Weights of a small image classifier.
Model: 24-pixel images, norm batchnorm, depths [2, 4, 4].
Training: soap at rate 0.0021, 3400 steps, batches of 384, held-out accuracy 100%.
Rows from block 7 of a small image classifier, named by matrix and row number. Rows with one number belong to one channel. Each number is 50 + 10 x the weight over its row's rms, rounded and kept within 0 to 99. All counts start at 0.
After each channel's rows are labels from the 100 images, of 14848, where the channel reaches its highest value: "patch colour" is the nearest of a few named colours to the mean colour under the peak. Only what is clearly more common there than usual is listed. The data: made-up ball-and-stick molecule models.
# convs1: 3x3 conv (model.blocks.7.convs.1.weight, 256x256x3x3, each kernel summed), inputs 0-85
# convs2: expand pointwise conv (model.blocks.7.convs.2.weight, 1024x256x1x1, transposed), outputs 0-102

convs1.207:65 66 56 43 59 40 54 64 52 52 54 49 23 39 52 49 63 60 38 52 60 57 48 27 63 51 57 54 57 43 58 65 57 56 36 43 66 46 48 60 59 54 58 41 53 22 38 27 57 50 63 42 36 49 53 42 37 51 62 41 46 60 42 45 59 49 55 48 42 59 66 50 27 31 50 32 47 60 55 57 64 29 55 45 52 57
convs2.207:58 54 48 45 57 46 43 59 41 51 55 48 46 63 61 34 34 54 71 42 50 68 45 31 50 58 35 71 49 61 51 55 53 49 46 57 45 56 50 47 52 45 55 43 53 58 41 48 55 47 51 61 34 51 61 39 49 61 40 37 70 72 43 31 37 60 44 51 38 69 36 37 53 36 63 55 38 34 63 57 45 67 48 52 58 52 43 36 49 49 61 49 58 38 56 50 62 51 62 60 53 59 51
patch colour: brown

convs1.5:58 59 51 50 68 56 54 68 69 50 65 57 63 67 61 51 62 50 57 65 57 68 57 44 67 69 58 60 54 43 57 56 61 48 63 59 67 46 68 71 69 51 57 56 44 58 64 64 53 52 59 57 62 52 65 55 49 57 66 59 62 49 59 51 65 56 65 45 48 48 67 72 52 55 64 56 54 55 52 56 61 58 54 48 47 66
convs2.5:47 45 65 39 39 38 53 43 59 56 33 62 34 38 43 41 55 42 37 61 45 36 64 55 50 61 42 60 54 50 53 40 64 53 57 72 25 49 45 44 55 40 61 47 38 45 65 61 55 69 65 49 56 31 55 57 47 45 59 53 67 45 43 50 49 50 35 47 71 44 42 56 46 55 42 40 37 34 84 41 48 49 53 36 48 47 51 54 51 48 57 51 43 47 47 47 65 58 59 69 44 32 58
patch colour: brown

convs1.122:64 44 34 33 65 45 46 54 47 34 58 58 37 58 40 61 43 54 60 61 61 64 60 45 43 46 46 49 53 26 62 54 54 44 50 58 50 35 69 50 58 48 52 74 38 43 24 45 58 52 45 44 66 46 71 48 72 51 66 68 62 52 35 39 51 46 48 44 56 46 40 56 45 54 63 48 36 60 42 47 49 38 61 51 55 61
convs2.122:55 46 67 50 48 48 44 46 68 53 34 46 34 39 45 47 54 39 45 56 51 32 52 58 41 35 48 50 42 38 41 40 47 48 52 50 41 40 40 46 34 38 30 45 36 47 37 42 61 56 34 32 48 71 43 41 45 52 60 54 64 43 49 41 46 43 30 44 51 38 57 24 54 55 52 61 56 43 73 40 48 55 50 70 35 37 48 34 41 38 65 47 54 39 40 60 49 46 50 53 51 49 43
patch colour: brown

convs1.185:61 58 55 47 60 37 48 64 40 49 54 46 25 35 48 44 59 57 29 42 58 53 51 27 57 46 65 58 50 34 54 61 49 55 26 50 59 53 49 54 58 57 58 39 51 24 28 45 59 49 56 51 44 46 54 45 40 50 58 43 45 64 41 46 66 48 62 48 50 52 58 49 23 29 49 40 39 63 52 52 69 23 53 49 55 51
convs2.185:55 59 45 37 64 57 41 57 48 43 56 32 46 70 66 27 46 49 54 38 46 73 54 38 53 72 38 65 46 54 42 61 45 49 50 50 52 61 27 69 34 59 57 41 52 57 50 43 50 53 57 55 54 40 33 49 50 48 44 44 60 72 57 48 50 42 67 35 43 59 34 41 52 22 47 39 43 58 46 62 43 72 32 59 57 58 49 34 52 41 35 34 54 33 45 43 49 56 56 54 42 45 55
patch colour: pink

convs1.100:46 28 56 40 36 40 54 45 44 48 44 43 49 49 42 47 30 43 53 53 63 55 50 43 45 45 49 49 54 55 45 36 42 39 47 46 38 35 55 54 41 45 35 59 43 47 39 47 51 45 43 53 45 37 51 39 58 56 53 48 37 37 58 44 37 35 35 49 50 50 49 51 44 45 42 33 25 46 48 39 40 32 58 55 49 51
convs2.100:56 52 66 59 60 36 41 47 54 55 43 51 67 51 49 29 44 36 62 45 57 48 44 50 59 58 54 64 42 32 62 51 57 47 68 44 50 41 54 41 57 51 39 65 55 56 49 55 55 47 69 39 56 53 44 49 38 55 52 36 45 43 47 50 47 56 37 51 40 42 42 54 54 47 59 58 44 34 62 37 50 61 50 41 44 50 47 43 51 52 38 59 35 33 74 52 58 55 44 42 45 33 48
patch colour: white

convs1.24:41 43 41 42 44 63 71 40 50 54 55 66 49 74 39 60 49 47 59 67 61 64 58 53 43 48 49 52 60 40 42 43 59 51 53 69 47 41 71 42 46 51 33 66 59 52 67 45 56 38 50 48 77 52 64 54 53 48 45 75 56 55 34 42 49 34 55 50 74 66 64 47 60 62 51 57 61 57 51 38 54 67 69 47 36 54
convs2.24:43 40 34 60 52 42 56 41 61 41 40 64 42 45 36 53 44 45 52 43 53 52 43 53 42 64 48 53 50 69 41 37 43 57 50 57 58 56 49 54 66 36 40 42 52 52 49 34 52 59 52 49 44 47 43 57 63 56 58 52 51 31 56 59 48 34 29 59 36 46 63 49 48 56 49 34 41 34 46 52 58 45 51 60 51 53 45 62 51 46 30 38 60 34 60 57 32 43 37 43 61 61 56
patch colour: red

convs1.220:49 43 50 63 51 37 50 55 50 38 38 69 40 70 53 82 57 63 72 59 61 39 52 39 53 36 60 61 50 54 57 59 44 62 46 77 53 50 49 43 48 60 59 68 46 54 53 64 54 37 58 44 72 62 51 55 54 51 44 81 37 53 59 43 61 47 61 55 79 41 40 45 56 63 55 42 48 45 64 43 62 50 57 56 45 65
convs2.220:48 35 52 53 34 29 51 40 61 53 33 52 68 34 28 57 61 49 52 42 47 52 57 68 55 44 49 52 32 32 46 55 59 42 55 44 54 48 42 63 47 56 56 60 52 50 48 55 48 46 66 42 37 63 47 53 36 52 52 40 44 51 33 31 60 36 43 58 51 32 52 58 33 49 41 42 53 57 62 45 43 58 54 42 44 49 43 62 59 37 31 28 39 51 36 37 57 48 29 48 70 52 50
patch colour: red

convs1.80:54 40 46 60 47 44 32 58 44 42 56 56 56 42 65 66 46 59 62 46 53 53 42 43 69 46 67 54 51 46 40 58 47 47 27 55 65 50 45 43 52 53 67 39 29 55 42 47 36 50 61 43 55 51 65 52 35 46 41 61 45 44 49 53 58 56 63 61 58 41 55 44 63 64 57 40 33 58 42 39 56 60 51 41 55 50
convs2.80:45 48 66 39 58 62 45 58 32 65 31 54 49 55 58 27 44 60 43 57 60 60 37 50 43 47 43 44 56 57 50 55 31 45 31 36 60 31 47 36 33 47 44 46 41 43 45 54 61 55 58 40 41 45 35 47 55 42 48 77 39 56 57 53 63 50 50 48 37 45 50 43 46 35 48 50 62 57 48 44 45 47 52 46 55 59 57 44 25 67 55 51 37 37 58 40 51 62 52 45 47 52 57
patch colour: brown

convs1.46:45 55 32 39 66 52 54 50 56 70 33 32 56 54 68 57 51 62 38 35 50 33 46 40 43 56 48 72 31 71 56 59 55 61 51 33 42 52 61 49 40 60 62 42 45 48 62 45 73 63 42 57 47 50 58 51 36 67 80 60 59 66 68 49 59 53 68 59 37 44 53 45 55 50 50 53 49 31 59 70 53 43 55 64 45 55
convs2.46:51 49 57 52 48 45 60 42 46 63 46 69 55 47 33 65 56 58 41 61 50 40 59 67 51 40 71 40 49 42 44 48 48 52 59 55 49 56 74 54 61 54 50 54 50 35 72 80 47 59 47 45 47 62 61 56 39 49 47 37 48 44 56 31 55 47 59 63 44 44 57 62 57 58 48 46 68 52 48 43 62 41 53 51 35 57 74 43 65 48 58 68 46 61 44 53 59 53 58 55 51 40 45
patch colour: white

convs1.196:41 49 52 32 57 34 53 49 61 48 41 40 45 66 39 39 49 53 54 51 44 58 46 34 29 54 33 55 54 50 45 49 57 36 35 36 47 26 65 55 48 33 44 51 50 39 59 47 58 37 52 60 51 35 64 34 68 68 75 55 66 50 46 47 61 43 51 46 49 53 53 51 39 43 45 38 36 43 49 59 47 37 55 71 30 52
convs2.196:43 40 46 71 63 53 68 41 52 49 50 41 61 65 57 50 46 57 45 50 57 55 13 63 56 42 57 44 53 50 40 50 62 40 46 29 46 59 50 59 42 41 42 50 35 46 52 46 32 43 31 57 44 51 31 54 57 45 54 32 28 37 42 54 58 52 57 60 41 42 55 49 57 40 48 53 53 34 35 62 64 41 55 53 69 37 37 66 58 46 55 54 51 49 53 56 44 52 38 43 35 40 39
patch colour: pink

convs1.208:42 37 33 55 43 43 58 43 39 35 35 70 54 62 54 73 40 56 62 56 46 47 54 52 41 42 38 55 51 43 55 40 47 57 57 72 41 49 47 43 40 54 47 77 62 51 51 47 55 55 51 43 71 48 44 60 59 50 52 70 58 54 57 42 53 57 48 53 77 62 46 51 58 49 48 53 51 51 57 49 43 52 45 58 52 46
convs2.208:46 56 51 52 45 40 47 72 33 51 28 54 45 55 26 47 62 37 47 34 48 52 65 46 42 58 48 49 48 53 40 57 44 39 55 50 63 55 33 65 49 47 50 49 71 30 52 77 61 60 46 56 51 64 64 48 51 48 41 33 62 55 25 49 50 42 42 61 73 27 33 54 54 48 66 62 53 62 41 63 53 38 45 47 37 67 58 40 50 49 27 49 46 45 29 58 63 24 34 54 55 39 56
patch colour: red

convs1.114:49 41 55 46 49 43 51 45 60 37 50 45 52 37 49 40 52 44 36 38 41 41 52 40 49 47 50 79 49 44 50 64 30 41 43 36 40 53 44 47 57 46 57 40 55 37 40 33 58 59 28 51 33 41 59 55 37 56 66 42 40 66 48 52 57 47 63 69 45 39 42 65 50 47 44 41 28 47 49 40 40 37 42 36 54 35
convs2.114:62 57 58 45 48 49 43 54 34 66 62 49 56 57 66 53 60 63 29 44 32 42 71 35 49 54 53 41 45 41 43 47 43 58 46 63 53 61 43 69 42 79 50 55 39 50 66 57 52 56 55 40 61 47 46 42 52 12 70 53 59 55 63 64 57 59 58 57 48 60 47 52 55 41 36 61 73 49 29 48 59 52 35 41 37 59 60 34 56 55 65 56 47 43 57 60 43 28 47 64 53 41 40
patch colour: white

convs1.198:40 48 51 45 42 57 56 37 53 30 37 38 47 50 42 38 49 45 40 43 37 36 48 50 31 41 20 45 37 58 53 43 44 51 64 37 23 45 44 48 36 43 42 50 47 49 42 45 49 50 37 44 39 45 46 56 56 40 56 40 32 43 51 34 45 53 42 45 35 58 40 51 43 42 28 47 56 42 42 50 43 41 34 56 41 33
convs2.198:63 51 54 52 52 46 48 56 49 41 52 29 44 51 49 47 53 57 55 45 41 44 54 42 26 62 40 46 26 45 67 49 62 54 52 52 74 51 35 56 53 62 53 32 49 45 31 53 60 49 63 43 44 54 62 27 55 45 48 42 62 50 60 53 43 56 49 39 47 55 42 53 33 53 36 59 46 39 59 40 55 85 36 46 63 49 55 46 39 83 41 37 45 71 45 45 57 51 61 38 55 52 63
patch colour: white

convs1.23:35 44 53 52 49 67 59 42 44 61 46 43 68 55 44 44 35 36 51 44 37 37 54 57 37 53 34 54 40 70 33 44 52 38 64 43 37 61 42 59 42 38 42 62 55 64 57 60 61 61 34 58 51 52 47 59 54 48 66 48 47 56 66 55 41 57 44 54 46 69 40 47 63 62 45 68 52 41 47 73 34 65 43 57 47 44
convs2.23:51 52 32 37 55 67 43 58 37 32 57 40 56 52 60 36 46 70 49 46 34 60 57 37 53 51 43 58 65 65 46 51 52 43 54 45 39 48 40 64 31 51 61 51 61 65 42 50 54 48 50 62 39 60 58 57 61 40 25 36 42 56 65 45 47 53 54 37 47 40 43 31 53 35 44 45 50 57 44 52 49 48 70 61 44 61 65 49 38 44 38 43 51 36 46 50 34 50 47 58 29 58 32
patch colour: brown

convs1.188:56 51 54 46 51 60 54 46 62 46 52 74 54 68 51 64 52 45 57 70 55 52 65 59 55 50 64 46 73 66 61 36 48 49 72 78 52 55 58 44 56 38 52 69 57 59 54 67 47 54 52 49 73 51 56 59 49 40 50 68 36 46 55 48 52 51 40 46 70 47 63 75 45 46 69 55 59 43 59 54 61 52 58 47 54 62
convs2.188:28 45 59 59 41 51 44 67 41 51 37 53 57 54 33 51 45 50 45 36 46 46 55 46 55 58 51 40 57 48 32 54 42 48 33 50 61 51 45 46 61 46 39 34 63 36 61 57 42 66 83 52 69 67 51 35 51 46 45 24 42 52 39 60 41 42 44 63 27 43 19 46 44 22 54 46 54 53 40 47 57 60 43 43 44 67 62 46 65 52 43 55 42 43 52 41 52 29 37 40 25 36 48
patch colour: red

convs1.32:62 59 47 45 69 47 56 68 44 54 46 53 43 50 49 49 63 53 46 47 71 40 40 30 66 53 72 57 46 53 51 60 56 51 39 55 65 38 47 62 45 47 50 53 43 39 34 49 59 37 57 61 48 46 63 45 36 59 59 45 41 55 56 47 72 51 63 36 56 53 52 53 32 41 40 44 48 53 48 62 65 40 45 47 41 45
convs2.32:55 50 40 58 62 55 34 62 40 50 55 22 58 67 50 41 58 40 58 40 38 55 49 43 58 54 35 67 60 59 40 51 40 44 50 46 52 49 30 57 28 44 48 44 62 60 37 29 58 29 28 65 31 51 53 49 54 58 49 51 44 57 64 49 41 51 56 46 57 46 40 37 41 43 51 42 45 47 58 58 40 51 47 61 55 44 48 47 48 50 43 35 51 29 53 42 65 50 31 60 39 46 50
patch colour: brown